config.yaml
encoder_qk_norm: false
encoder_inner_norm: false
encoder_depths: [3, 6, 3]
encoder_widths: [64, 128, 256]
decoder_layers: 7
decoder_bias: "none"
decoder_tie_embeddings: false
learning_rate: 0.0017
warmup_steps: 330
Rows from block 3 of the text decoder, named by matrix and row number. Each number is 128 + 24 x the weight over its row's rms, rounded and kept within 0 to 255. All counts start at 0. After the name is the row's rms in percent of the matrix's.
# fc2: MLP down (decoder.blocks.3.mlp.fc2.weight, 256x1024), inputs 1015-1023
fc2.0 099 [155 145 115 122 126 135 105 130 154]
fc2.1 092 [147 108 173 126 153 110 141 129 165]
fc2.2 105 [116 102 129  70 140 111 164 133 114]
fc2.3 094 [143  87 124 142 102 129 117 115  82]
fc2.4 096 [135 106 114  90 153 128 150 140 115]
fc2.5 094 [ 96 156 120 136 123 114 101 155 101]
fc2.6 092 [146 104 115 153 161 157 140 161 140]
fc2.7 087 [ 60 124 139 101 158 150 143 131 107]
fc2.8 135 [131 187 136 147 136 116  66 126 109]
fc2.9 092 [ 65 106 112 131 153 112 144 129 122]
fc2.10 096 [109 127 116 139  98 140  93 151 113]
fc2.11 100 [115 166 116 160 120 147  91 141 135]
fc2.12 101 [119 113 157 178 167 155 138 135 127]
fc2.13 101 [ 95 166 147 119 111 127 113 147 106]
fc2.14 094 [111 121 115 146 114 127 126 139 150]
fc2.15 086 [122 103 126  87 107 145 157 107 137]
fc2.16 089 [184 123 110  86 133  85 139 125 112]
fc2.17 104 [ 71 196 118 141 119 132 123 152 124]
fc2.18 293 [126 127 117 140 128 130  33 133 102]
fc2.19 085 [134 181  95 128 149 142 157 168 141]
fc2.20 084 [166 139 142  89 150 136 132 100 147]
fc2.21 090 [ 86 109 174 161 101 140 179 127 134]
fc2.22 095 [184 119 138 101 151 147 149 131 165]
fc2.23 089 [158 113  92 122  91 138 105 143 167]
fc2.24 085 [102 136  87 143 155 122 120 164  97]
fc2.25 093 [221 133 113 151  93 107 146 123 115]
fc2.26 090 [ 94  95 167  98 140 159 117 132 158]
fc2.27 102 [ 86 184 133 156 107 112 146 148 143]
fc2.28 101 [184 132 116 118 117 181 111 134  93]
fc2.29 111 [103 101 140 151 111 132 129 104 135]
fc2.30 103 [154  89 101 137  88  95 102 146 118]
fc2.31 096 [171  92 133  85 169 122 126 154  84]
fc2.32 086 [197 121 125 119 136 102 132  92 110]
fc2.33 094 [130 119 127 115 166 149 107 126 121]
fc2.34 090 [111 125 165 128 145 183 120  92 166]
fc2.35 101 [196  84 174 103 117 160 167 104 134]
fc2.36 094 [222 135 132 129 133 126 143 133 126]
fc2.37 095 [209 120  92  87 153 159  92 110 134]
fc2.38 092 [ 69 162 131 151 127 148 148 153 135]
fc2.39 104 [121 111 178 148 147 129 145 112 168]
fc2.40 089 [ 71 101 155  96 129 134 111 147 122]
fc2.41 096 [ 65 121 132 155 110 129  96 122 182]
fc2.42 089 [171  98 120 146 147 113  99 115 165]
fc2.43 099 [110 156 167 137 164 121 112 111 140]
fc2.44 101 [105 121 106 144  85  89 123 150 150]
fc2.45 101 [179 110 146 139 107 110 127 118 126]
fc2.46 097 [ 80 154 132 173 116 159 109 157 150]
fc2.47 090 [ 97 114 151 119 109 120  90 126 129]
fc2.48 099 [208 129 113  90 139 193 146 138 101]
fc2.49 098 [ 83 150 137 148 105 122 126 110 116]
fc2.50 093 [ 80 140 145 114  90 119 145 128 111]
fc2.51 085 [143 135 107 127 123 124 158 148 175]
fc2.52 095 [196  87 138 156 113 157 130 134 110]
fc2.53 102 [139 116  95 119 120 147 134 105 150]
fc2.54 096 [136 157 125 164  96 103 159 147 118]
fc2.55 103 [112 188 138 143 157 118 132 130 143]
fc2.56 102 [113 124 150 112 118 159  97 146 111]
fc2.57 091 [164 104 111 125 130 146 165 113 104]
fc2.58 102 [ 76 143 154 145 149 157 103 101 170]
fc2.59 088 [178 131 112 158 142 147 131 107  90]
fc2.60 107 [122 155 114 150 137 145 146 142  98]
fc2.61 088 [122 165 124 120 135 131 103 101 146]
fc2.62 095 [105  94 147  98 134 139 100 106  90]
fc2.63 094 [173  97 129 108 164 137 137 151 114]
fc2.64 110 [110 131 141 127 126 117 136 134 101]
fc2.65 099 [ 95 145 130 119 124 102 154 113 130]
fc2.66 093 [133 147 115 114 113  82 123 142 168]
fc2.67 094 [ 62 137 124 169  90  79 124 100 121]
fc2.68 099 [224 109 103 163 149  97 127 105 102]
fc2.69 091 [154 158 122 129 128 142 124 120 127]
fc2.70 090 [142 119 109 101 143  83 113 118 129]
fc2.71 091 [165 106 153 106 116 136 135 112 167]
fc2.72 090 [110 139 123 176  96 128 128 145 122]
fc2.73 097 [107  98 115 145 104 161 121 152 149]
fc2.74 093 [ 68 141  89 163 113 148 102 112 111]
fc2.75 090 [204 155 177 150 141 149 112 105 137]
fc2.76 160 [147 168 107 123 117 102 146 137 137]
fc2.77 097 [176 133 143 175 129  97 136 102 161]
fc2.78 090 [ 91 127 129 130 135 134 102 112 117]
fc2.79 090 [ 92 141 141 153  83 138 146 122 151]
fc2.80 102 [ 57 102 128 108 115 142 116 122 113]
fc2.81 091 [106 117 130 141 132 147 131 154 118]
fc2.82 091 [171 137 143 126 107 123 160 137 131]
fc2.83 088 [ 80 128 147 107 130 116 161 114 126]
fc2.84 097 [ 67 144  94 170 115  95  83 111 135]
fc2.85 100 [ 59  97 145  95 118 107 109 149 155]
fc2.86 095 [179 122 118 115 139 100 178 139 117]
fc2.87 090 [ 69  96 131  98 136 150 121  93 100]
fc2.88 095 [ 92 124 107 144 103 113 104  99 121]
fc2.89 090 [212 108 125 144 174 115 100 153 163]
fc2.90 099 [133 136 116 130  75 102 170 137 138]
fc2.91 133 [166 154 135 146  99 157 161 110 122]
fc2.92 103 [123 126 112 147 127 103 120 134 136]
fc2.93 086 [160 120 122 147 106 152 126 157  86]
fc2.94 091 [179 181  97 128 116 116 144 142 159]
fc2.95 093 [136 140 101 156  78 104 173 156 141]
fc2.96 088 [ 24 133 131 116 102  92 137 132 136]
fc2.97 102 [198 119 148 124 145 114 161 104 103]
fc2.98 097 [ 54 167  95 155 119 113 145 108 159]
fc2.99 093 [115 128  99 103 135 124 113 119 142]
fc2.100 086 [ 80 154 129 124 118  95 123 162 162]
fc2.101 098 [117  74 138  92 140 117 155 105 145]
fc2.102 114 [102 107 107 160 114 157 142 143 155]
fc2.103 104 [146 131 148 116 113 149 166 142 115]
fc2.104 091 [127 125 132 104  97 107 125 153 134]
fc2.105 095 [137 100 120 105 114 127 135 104 110]
fc2.106 094 [187 183 140 129 132 108  94 105 129]
fc2.107 166 [150 160 128 126 124 124  43 110  63]
fc2.108 091 [ 81 158 108 148 112 152 108 125 170]
fc2.109 100 [ 59 156 117 142 156 132 118 102 119]
fc2.110 099 [ 88 169 140 161 111 104 120 152 128]
fc2.111 103 [ 87  68 159  87 136 133 160 135 147]
fc2.112 087 [192 154 157 134 145 137 122 155 111]
fc2.113 096 [200 118  83 131 149 144 119 120 113]
fc2.114 095 [120 125  98 143 127 109 158 134 118]
fc2.115 104 [ 87  71 157 135 122 134 161 131 145]
fc2.116 095 [ 66 102 160 153 157 113 154 154 159]
fc2.117 092 [ 34 133 122 112 148 107 103 104 140]
fc2.118 127 [152 125 115 159 110 133  80 118  94]
fc2.119 096 [ 65 124  90 148 137  90 113 135 122]
fc2.120 095 [140 108 171 111 151  98  84 148 135]
fc2.121 091 [133 104 104 131 126 123 177  92 166]
fc2.122 099 [176 153 107 100 103 141 151 153  93]
fc2.123 093 [140 125  98 145  94  99  88 114 108]
fc2.124 106 [136 146  91  95 113 133 127 143 119]
fc2.125 088 [101 143  89 120 137 150 104  95 112]
fc2.126 102 [171 127 125 138 135 127 167 110 126]
fc2.127 106 [ 44 115 119 138 171 125 161 141 118]
fc2.128 097 [174 141 134 136 145 137 140 136 140]
fc2.129 090 [241 143 123  89 128 140 137 101 152]
fc2.130 111 [186 125 116 125 173 138 151 146 142]
fc2.131 095 [108 127  92  83 140 116 118 156 154]
fc2.132 109 [105 103 107 124 151 109 139 107 144]
fc2.133 096 [124 123 122 154 132 105 120 135 146]
fc2.134 100 [104 160 128 106 120  87 112 109 196]
fc2.135 096 [134 120 106 151 110  96 154 107 129]
fc2.136 097 [120 133 104 108 101 127 129 139 127]
fc2.137 095 [121  78 128  95 104 134 152 118 157]
fc2.138 096 [164  82 160 123 128 127 129 153 143]
fc2.139 100 [127 101 148 152 127 118 145  97 132]
fc2.140 092 [116 140 105 177 157 147 136 107 104]
fc2.141 095 [162 109 173 129 153 109 115 109 124]
fc2.142 099 [116 124 154 139 124 165 150 156 108]
fc2.143 089 [128  95 152  90 139 152 155 123 116]
fc2.144 173 [151 137 149 107 128 124 222 129 166]
fc2.145 092 [178 142 129 103 128 127 105 161 145]
fc2.146 095 [101 139 154 136 106 137 135 140 145]
fc2.147 090 [ 66 128 160 152 149 121 140  94 122]
fc2.148 089 [172 132 136 110 164 122 121 150 131]
fc2.149 113 [ 79  82 103 129  91 116 132 107 144]
fc2.150 087 [169  86  99 114 104 126 115  89 136]
fc2.151 091 [113 121 101 134 126 139 146 148 137]
fc2.152 092 [154  98 141 144 178 127 130 137 143]
fc2.153 098 [ 40 137 154 143  98 168 133 115 125]
fc2.154 095 [210 139 112  90 152 138 121  97 166]
fc2.155 088 [169 126 117 128  99 169 149 149 115]
fc2.156 095 [ 94 128  98 101 126 128 156 105 138]
fc2.157 084 [ 98 115 150 155 149 126 124 115 126]
fc2.158 093 [108 138 129 108 150 157 130 108 163]
fc2.159 100 [188 111 103  96 100 160 111 141  90]
fc2.160 098 [ 74 117 107 141 124 141 113 117 159]
fc2.161 088 [168 156 121 162 147 104 119 156 117]
fc2.162 108 [ 59 116 161  89 122 136 110 128 132]
fc2.163 088 [178 136 133 143 117 168 102 141 117]
fc2.164 093 [135 146 144 154 153 123 131 157 122]
fc2.165 092 [104 182 101 129 136 140 133 122 107]
fc2.166 097 [ 80  93 115 114 134 158 151 147 160]
fc2.167 098 [114  99 104 155 144 154  82 142 158]
fc2.168 106 [161 186  98 173 136 141 138 124 149]
fc2.169 098 [143  71 143 120 171 166 136 118 121]
fc2.170 099 [143 144 133 124  94 110 123 129 180]
fc2.171 131 [121 112 105 132 108 149 130 117 125]
fc2.172 123 [152 140 105 138 103  97 130 144 141]
fc2.173 088 [ 74 147 163 106 134 169 134 111 156]
fc2.174 097 [ 41 165 122 102 115 134 153 149 129]
fc2.175 088 [131 140 100 114 128 112 107 138 102]
fc2.176 094 [174 160 128 140 129 131 100 131 156]
fc2.177 125 [175 119 145 148 138 114 199 119 171]
fc2.178 109 [117 144 117 144 129 163  85 150 122]
fc2.179 095 [105 120 139  91 118 119 133 152 160]
fc2.180 089 [166 152 120 106  89 149 177 137 109]
fc2.181 093 [242  98 144 157 165 146 145 116 139]
fc2.182 087 [141 148 162  99  96 168 169 124 108]
fc2.183 098 [ 98  66 176 113 155 104 124 144 165]
fc2.184 089 [128 113 128 106 117 122 155 166 119]
fc2.185 091 [ 80 159 117 138 130 112  98 100 157]
fc2.186 088 [133  74 117 138  98 171 101 116 160]
fc2.187 103 [125 112 151 130 133  84 106 135  90]
fc2.188 094 [141 111 124 167 144 153 151 106 160]
fc2.189 098 [ 37 141 101 131 139 138 127 128 165]
fc2.190 089 [177 129 147 149 112  91 147 103  78]
fc2.191 093 [ 35 150 134 143 149 125 120 141 131]
fc2.192 101 [138 146 139 115 164 108 134 159 138]
fc2.193 093 [146  79 112 122 139 109 110 146 143]
fc2.194 098 [118 116 142 100 112 165 106 121  86]
fc2.195 099 [177  93 153 121 134 150 133 160 108]
fc2.196 099 [195  60 164 116 168 130 102 118 155]
fc2.197 095 [175 133 163 146 120 113 100 127 140]
fc2.198 102 [109 100 141 116 101 121 171 102 127]
fc2.199 098 [134 148 114 124 104 104 113 129 153]
fc2.200 100 [ 59 122 127 135 147 132  84 112 110]
fc2.201 094 [ 58 109 118 142 145 149 116 113 121]
fc2.202 105 [ 67  97 167 123 148 129 154 145 176]
fc2.203 094 [136  94 129 133 131 142 110 116 109]
fc2.204 105 [180 118 153 123 176 146 129 139 156]
fc2.205 094 [ 44 113 138  91 113 129 130 137 156]
fc2.206 096 [235 101 100 124 109 144 122 129 137]
fc2.207 105 [119 133 141 146 116 160 168 158 114]
fc2.208 107 [ 72 160 112 126 135 109  92 127 108]
fc2.209 094 [ 36 138 104 144 119 114  94 121 137]
fc2.210 093 [164 121 137 151 140  72 110 101 100]
fc2.211 087 [175 110 147 142 145 154 144 109 152]
fc2.212 103 [ 66 152  92 129 120 133 129 135 114]
fc2.213 100 [113 107 141 148 139 121 144 109 139]
fc2.214 088 [149 167 119 150 173 117 148 145  81]
fc2.215 094 [193  92 116 103 130 101 145 133 118]
fc2.216 103 [177 111 142 123 131 120 138  99 121]
fc2.217 094 [181 139 112 165  94 117 152 120  92]
fc2.218 100 [194 160 114 143 121 160 135 145 159]
fc2.219 101 [ 35 157 138 134 171 139 122 140 126]
fc2.220 084 [143 146 134 143 143 154 144 123 143]
fc2.221 105 [ 35 202  97 139 125 119 111 129 162]
fc2.222 125 [182 133 105 112 151 130 109 141  84]
fc2.223 106 [ 96 134 111 105 110 124 156 128 115]
fc2.224 099 [154 151 116 130 106 164 104 147 118]
fc2.225 141 [173 145 127 111  96 150 108 109 127]
fc2.226 109 [190  92 150 153 162 134 140 147 107]
fc2.227 083 [ 47 108 133 117 134 107 150 145 143]
fc2.228 096 [111 118 106 109  88 126 111 105 103]
fc2.229 089 [ 57  83 135  96 113 128 101 130 126]
fc2.230 093 [ 90 142 164 130 162 119 153 108 120]
fc2.231 108 [141 130 112 110 132 124 121 131 154]
fc2.232 091 [181 163 111 113 125 102 144 105  80]
fc2.233 087 [139  87 130  87 119 116 157 126 155]
fc2.234 096 [148 114 163 125 113 154 124 142 121]
fc2.235 094 [180 117 162 133 127 106 124 100 108]
fc2.236 088 [155 124 151 103 116 130 128 151 100]
fc2.237 103 [ 88 142 127 160 106 108 141 126 136]
fc2.238 111 [178  97 113  89 155 150 128 121 129]
fc2.239 090 [112 104 144 153 141  93 102 146 104]
fc2.240 096 [ 50 147 133 132 111 156 132 143 131]
fc2.241 091 [206  90 151 109 137 135 144 111 116]
fc2.242 099 [202 118 138 149 122 150 107 108 124]
fc2.243 104 [170  93 156 104 126 131 131 106 140]
fc2.244 109 [ 20 145  94 137 136 125 116 145 138]
fc2.245 102 [165 174 125 102 128 117 161  97 126]
fc2.246 120 [ 60 102 125 106 132 108 160 140 162]
fc2.247 093 [ 81 111 142 138 118 101 165 123 127]
fc2.248 093 [155 114 113 114 145 104 170  98 114]
fc2.249 104 [153  80 115  96  93 139 106 123 128]
fc2.250 094 [128  87 155 143 155 124 111 114 144]
fc2.251 094 [142 124 115  89  90 123 144 115 118]
fc2.252 107 [ 75 126 110 122 118 131  99 137 102]
fc2.253 108 [106  98 153 145 140 130 138 125 110]
fc2.254 099 [ 97 152 168 101  95 144 118 123 155]
fc2.255 095 [169 115 151 138 132 153 112 140 144]